Weights of a small image classifier.
Model: 11.5M parameters, 32-pixel images, arch resnet, depths [4, 9, 4], widths [80, 160, 320].
Training: normuon at rate 0.018, 7600 steps.
Data: trained on scattered letters and digits in many colours, 97500 training examples.
Rows from block 6, named by matrix and row number. Rows with one number belong to one channel. Each number is 500 + 40 x the weight over its row's rms, rounded and kept within 0 to 999. All counts start at 0. Numbers have three digits each. After the name is the row's rms in percent of the matrix's.
# convs0: first 3x3 conv (model.blocks.6.convs.0.weight, 160x160x3x3), inputs 0-26, a 3x3 kernel for each
# convs1: second 3x3 conv (model.blocks.6.convs.1.weight, 160x160x3x3, transposed), outputs 0-26, a 3x3 kernel for each
convs0.102 098:492508478476632504562571536553489472541531466500554553420512503475498499474531491508536440477481495469431524530532471469491527524450520490489540514480576488485570498521442472521476471521618486494518469512445519488462539494407545479439453424378514533476547558483501542565541486507501542475529529519420510502449498430481424502464505477459520532472539535494484502511536552456526463417388479448421506525510548432497476479448521526455518460429470546500513640612531454516510492514454538479477534562539484534562539561558459462462447417451444468496492478471471511489511535535569485470531478513501525522456469480540457486434487535492510503487534528470479538471488471496508462474507455454475467484479491518523531514467466416467534395455537
convs1.102 095:474485476437487483462464480545517384451494422514480418497516493464473512460528467539448526488471508507476512515465578516488447518462395511607501485536468419456497476501489452496569517482535547500442529520489493554473521499476533515455544406446441469538494462477502500521502505498456497490448536503404400493451488566483496451416444451517510495530543522510568459448557498523527470460510475529466508515517593491502625510478479507479407471448513510472525533533498503517493494446477453447459478506572470500559521525571494508510508555528541534511447415346477371413518480459508492462456505485501517505514475520447491518507514532481507439470521479450515503462494492463437527514460527541492552510446530502480512429533496520482504504522537
convs0.103 104:535538441510487459529439404448484462472504471472527501579553491555537546503513494540559522547534498480500508507518528491505495474491422471418460522501461475422441600542521534507514464456462520521513496484507555554433469526532466481540386573634497409467491426497393396485497518483531481478526538560478537513487515499504622615510485499522511493396439467516551547540562536440500552509528593495537540487478461499470440493498436526545506474508640461454519525506547503448493472463415624546501519491494503454527558529570543521538525508529439458498533534472510510467462544475407539507468454460657516467489499499492495511354372447488505537480521537452476453440483511497539519483493535486495491505500509507500486457466474488488478444495492
convs1.103 112:496473522476504497468493511511560491525555529539593531480501506462510512497500569511551492555565533469500487419463476536552475517488432514500484549522478488478436451487486526528494448463438500514522468446471469452482539482414528548523435484493418433513440456528423448563425449466479475506569558528470472490496490480479447488446469417534486473534557588507536533479497476457494515428485509444489480431437454460517492477489440521568513422473499506509525566540575541552483512559547530537526413453441462514520450521509499548491438491503509543539470491511490520505462500490451496549457495529433513593505480506450493531509520496411463520465425498458489530541528547525495476568504528517509569475494559496454435505483476464459502456458449
convs0.104 101:437486503613594519364406440435485431465462491446488518406482463525463469418529498452451514423510621487491612452478454465489543510498473583509506476450462450429547524559477538566503574544550423482523435486491485558537552613526600650528467508469545450505613588479540519460515464450475505494472515496543406457421509512557409517520521547444426513557539508465505481455445486533552520506517435447505526549534622476544510508465440477450472456478524549456492480507535541536513470459518523505467470499552556460451488433452426499526488516526443470427496534493523539539548506481576532519464499433521559527504530469477423499503500519469499453506524458481494513505492485501503496538536504450465497520493493523472508501489503492463447461457469
convs1.104 104:470467514492513538467548440518534509509527516481482523566500527500471484497476444466487488460543510499510521519464455582532483521528451514507479493503569439403504490479521591605446495430479583499473514527530477547509474481465462540516435463526508551538521476499469452451501490514498520490432450538457467486461481457521542478468570544441472474428420378424476489505487462534502497479472445536498459551523508484492556472435504438458542518527516478499537485482493514506531542549499550507422514498459483527482556548486522507505508524503488488566514520506490493552511478493431425444463502547521561613452463430475490478477545567488510493536527533551461500535538546477526523478415451541488458520457473506440475521524573532507542444448444
convs0.105 092:479494451485498457534455409422533537477489500410466420564554460465554447564514548544527449481539492504438472513531484555532486521506492446580558525531520510485515492486497477492369451605444504455514563593528531569564454479456459427510558423473481470412495532501479479467510475499489513494523493504500548512605546551500578482457493467497517519552589447512462449538479405534546537476503460455472444479571443518489514513536506445561449422496373448465413503496435472503515528492477493514493540565433582556476593484433516514504502526505436500518484493480497522498526501435438482499525507481474547518450504513508498463570507526490529529504521487487524425492497480493490534517500487503511522512516574531534511482514510548504455487475454
convs1.105 072:404449523461590525566609532464457476543554527513467497522493498488505499537573509455506513490469513451554550424439466492498504585513478488553576536453530552487445427475473523541522505475539450489435475511500523568509521499552544514571525486548436518457530462493491571514507467424533509551519521536523532482504450429468499542428461480571561513519545523521510496553598539453536478558525541454434454502494505514531500514480551524542492513490456571486483531487420448521535464525517504591610546538491561609563519495528472545550493556524555537539522538490478511471505462467458442412492472475542493492554506457486449439504489498525516428538478444554507497479501537479503508485499486467534456478579542388440430572528490480466452449481545
convs0.106 102:549534464534526527506467376553476505504465475508457524655576567535460440545450443552522425519472507480517489521539548509459512546511502511562620516516461467456446555491488523533506495476515477506477502522525495481541480487449467529391474444393432643521562575528510369482484456474491531498513488510515531509607465571585493511511470452542530542543527501507492517453481486432525520502484474495462448551498476614485567538447531621533504438430406508547502604596587431481523497450461454494495551528500457461476487521515491493522486486538583565548532462452492481479457505505441465480517484483505470485519447461495503541509516561548484517495445524566449450485502468493498519497526548492495514475490475493463455446476510440458517530552532
convs1.106 100:501536486460418470549525516492474471488473466439490430471604481466473472515459471490515581524542597485516571532552600493497550531497554553526501538496507494507522602512568543567482541495539473500463525579487500543517542518541577522549499481471540413389519501457508470517565525496543540514561527438502577517477536413465457450510527509501502490486517520505557491506518562533424498472506512500497486541539502504389578483499579511543503462441518498469485575523493555527482565534478548551546494532508525514522473471493454487483535550510523544517450495483544513519498494507461530513547572473556583553418473554513554575460574573529510505514523485445499440444455470525555489531549533457522486481519521473554500473472496469496499440523499
convs0.107 097:497464456543486510488414559501528502458504454475519500508517494502464448438478477482430506522525529487502508541464583549467601506481537491525503504463491495444495458489446481493459480466446490490443525532508490583529509364567564459585514437534467620444399514498510443431502510518480513495437475526530430575508457463525469473479510511489560519494522473493548539432521491487486508555521569547459540532396472456499491464482575485448474455489519445522539451520535552531529526502530502493519518536502545539549544473511493512544502573567557557505490520462465517467482532468449529519471502464458473466520517561512479568531482549535549530472498545428451524478527535455515534491551527469489437466467464469496488488484503525505500528546521
convs1.107 096:536536522474527561460540525477548495565497461566513455538564466539565469549576477546586525488552477526544435485510516416389396493489483507517458557587542491555507433492507421478569467470524484465526500491470505466487501518457519536424531560432461520461507464385487514459480527510499554474495538464575487473571485483555463440503498522475516546424483498468505535448450525446516548548506587504505546503527541573573506580558499541505480484527517449495524494528512492495489501501533490504467454501568483544547426451577522482546563507510485493478513496536478488498507500537562517526470471532523451511513512409509481432534470393488508557551557555527487503492445494505517511542566497500476554551451519525468504503519510490473517501491478
convs0.108 104:527481530544444532518458445497552503473503508427448538493385534490567616515464514456464452460473502485443445525529547509475515477458496475498521451461427451516482518527544492595522509524525556508475474441459516594562544486579632477480621510422533525455379461459525451406521414437527491538437441519397473465476531616488448551475438525568507499468493514548474483495459496447368517423488529482510515455472516458474520450458542472464480530509462558524472524542521447374460492374475463451496555502467528525503517525471502510513523512535536506525536530495530519529565517503450527446500560474521608530480520517477477495494479479530539540513544539488460483508479483523493483483451509499585553550573536527492512488500468468465486469487471
convs1.108 109:496482554482540513463441478502530457494512493520553554475501491561487495682530450447504475470482513518532500493489473513456472494478448543527499502493531488512517494438514492545510540536500513501530500517440441534522451488472494554495521520445421543579388480592398497609496541515509558545468537509543542566539459454524467459514508552482572560480515539469395439475471505447488498523481543537450500531470454565500463468468458499514481457540507465514458491515508554569583507548540448464498439527501463446530518479512587462493521450470498480446451491523443504556474541486537552540488504493459457445527530497509473504502508456469498492524445499583526493540475481510511530571495516476514436443492494509493493492474485460464496497471495
convs0.109 097:415439572420543565517435442497491551571476493510491500572526491436432514531497550503536429539464569508565568491489527511487528498439511434531548480535522460445457454514524494525535493455597455524534484488491530516493500504513499506566474445482468440443558573436438598589492531503454492447481519443463485585560504552482585635463473487455482549440553585464505515528508471416513491369506496425535590500443557453561527583548502492451529494509540496560511486531417463516507499528489498474546509563513494472486473491506523482542488513504479483493437493440532533459465491457520580573488519489489491469437517548588518464486451518477505518472543487513499487515491482488498483492507487479497521470478488471528443509514512556538578484468534
convs1.109 084:491504475488529565466553546448522508441563523456551491510568554491523492510551513523522503545520465519550426467539505521531490538486501525506455545551538465529511495478538526504563474477477460508515474560543531536477565540523458465553463494512488495494534519454494461474515495560472552475487541508507468520549429428449415469502482525516503574548553471456512534496538509481566520527504570519558538462487561509431506512540619528585579512499526491486489429476474494536476543549526545492526593490446486535508514556512481490559530535559519478458500476533482555558526513517503556493483480453458510476503492437453497550528565562504571540492525507486419441533535561542564555501500513463506424441534500518525578567472418492483541412484447
convs0.110 105:499464515484389459554489488490508547509458509504481541553555519521515449512481511572477496539443506550488564511520526500453471559476469506492457569501496514487455485525525535491543534453543470510518500515533503516493506454601484436498558466536429502482427453406433426457498481489440452564451475542485503482553457528464414567502481517493472541560506537433468500460507535465424517508544540608578527524581552527478494534445449550503451482480481465498579512559606523506566542524513569559490552493505599496499572485510470470487447479463431486515500531553523502526545527501399450473514489510528490534564524531547505507522514487544505491521451524550438521492481500501471479545494505490535520475514502440500494517428370537424404513461537
convs1.110 109:538593463568492500516530483545518528566506476533439410513504485518495475496491459424475522448501512481500500372487463424485490504497478567565562465481527561545524500469495540517505527509496476503542513521446447493421574535491537529503522520512579480415542461466548435504599502554554462510578497533535561461521514487539459478441443469499497499483531494517469445516520526511503567453500462496469535538504547487418603545482556524483474434458519506516524609560527515501440539497454494436433492521487530542553487495550455475482500537507510513524434480477482509520495532517470477483481545497449545555510502457484460441539523479458409453407452481490530515515511519499473512490514510443472410483498412521523470471459482490477468528511479
convs0.111 102:540531587395429353452489356510514459513484489491491547587588537491465499562456398482456476540484499470458441521531499516509499492467465393434409465508417590616676540583498441559517510584541508494458593541518541490464511587704401418404447470453522450562444516541427487515510523512547546488493526475449518540548531457584579505426489526525534495532504435476514483511526507498461449520473451472452519479480499511573509497474518457421426518549483473477399439484425516545529523457499504447441528521472535569483496543488495526469550530492444466490523539547492541543460488459487470431528499461486467477496537472500489478484467507504486489520527502548545512488478483488516529458445479524482469515476480547518542520548561494507510526574549
convs1.111 113:555536488485479523526553556522504544469476481472499479455420477594565572474445559496504433496560518562543509509486474488506538486481526458499549439479546475516503529497432496452479521505524519453379550504481475543497452447498470465498485461475529439542556440461561504459550480520537520552502492576483429453444499561474538469439451400418462494459482476480510560544516494516490386532522499464459441571534475513505520473473497528516501472443391528511442473456436491486512476489533497439505514500502528477429484510529527481504499508524470472458486504461549534541480521523635540518485465469434461477472467554481484497521495547479477418497518548513503504482567573505519486445488463493504487516542478482518504469458462483508502556531520
convs0.112 095:525599510534554495488493493501520530477536514473528447520514458510616528425472476482538488471546490595460458536507514480495504449518480416486535441423433514473457498540484507515521540484490550523505545509537503579537460482446523581552538578477549477492471509428448385443487514521492546541528530484482457491489587610550493489483531513483509547565553539512483453443448475513454542518504517498510537577539445502472490518522492525525463541529464520527493470494429559531548555540553577531474579526524554520511489428493492496515477493521469468486543499500509487526505480490497480491493484439483502482455507520415480469501523471499520455495519521448472447472455500481465443452479486470461502516468440498465488467444493488465492554458439
convs1.112 095:486468459491506502514512510538480470497482523490425531484477578520540561471514512497535494548590525503546470451525524467499514527499490529543592588578566529556468483440488468520490447516430474506552586566488492521514472474473512521478496520500504525528493508477458428457464500555512493581599502518521526509488544557451481466519503532477525484506486477572615578585579544509494409478493488539504475548469477460490473499504556492458553496445471460454455454484413461428442448420453457427474563496425571554442497486489512512520508509515458490553481544511408497510399466544427467445473490511459491481535505550534474510559521520502588541471480444524519435414436516432456506567542511507561478514600542485439441585525519525567512523542572
convs0.113 102:527473538471479485437472467515522562453465568451437515487480484484506480491483490476455525472507525537488441460477529445467538541518530485423424433438497416485555493522632518567566489442473521467531507463503560526504421471464491622483391509424552510487590497505496460451531471489519475517480511513423431477453476606491472515541529556487531540523481526497524497425435531465464509503557541463504534488481566490479514494481540531520506609617586564513551478496478573529501487470515512503533524554530496508453504547472479487503452485530474511481546517522574494505524483465602555585533412488483476450453446521454477543560532487498470552465478558512556527488485495477491466489478435512471529490516524503524557474511527497487531518502483
convs1.113 102:467465511464457517517560507541521491505489489469458567481475494516568525534494525542568486540532489485435423554460453529514580542505550455500540583582601551503489475524523614543473539494429526517597461545525427496515555535530512495505517497495450540502439477488407470410476474542508436532485503525444526510537569495515454481470520515539498432510510430489500499481513489471487480500528533499483555501508547519505477555512490437503559527538512519501488472452425525548602552530488495460440564536530563538523478527493497523567461477516491489488477521505463526530485551527533575560516569492460482423513484428551512489497489579502569574489506527485433369549551542516485525488425437489451440546491489493475474491505552572495524538512531
convs0.114 106:485483420503517515515537450523471462483464538458473551511483499529477534599542492505432539506531545537537451533501513523545539451486559532590537492528541442494494524508454455537505447488488490460506504479478464512513409544489411585451418358378520430443475471499488504459484493508518502488459532497519453630478455549410512547519517428475554528466521549473519513492524501420475512487462479540563563511525551558539529569538501464458501422482462457490483410443547535486497571489428543560492553505518539554506509527535506490518476466528505507556468409461469562456383445481476451420539481418533513458520563522512489504478502527500519502602546520497539499508538519506525515488509506529495493503488500487483510581537462428478481515528482
convs1.114 136:468514401549534484511511512465596463500570490524552463509515512501548523476519489495398483512496476466501492498523498405437498491450526507496487608572526413515488444494480507540507467531437460479486471498488539480451507471521574526560504526519453495520472494479462537515516494536510454505561520510515436455553558461516343438497577583503536563491464465484507540475473497525531542546456512508491469481504551489460548530445565452506538506585546517530541500538565504488524487517487474484484467532478514505477467481464511515487482524475448433466460493561449481576475509552423549542509488484457483464490526477449501478441462512458489555502522518434484464460503503514512529518478541492478498465501520506501575529468437486478487496491536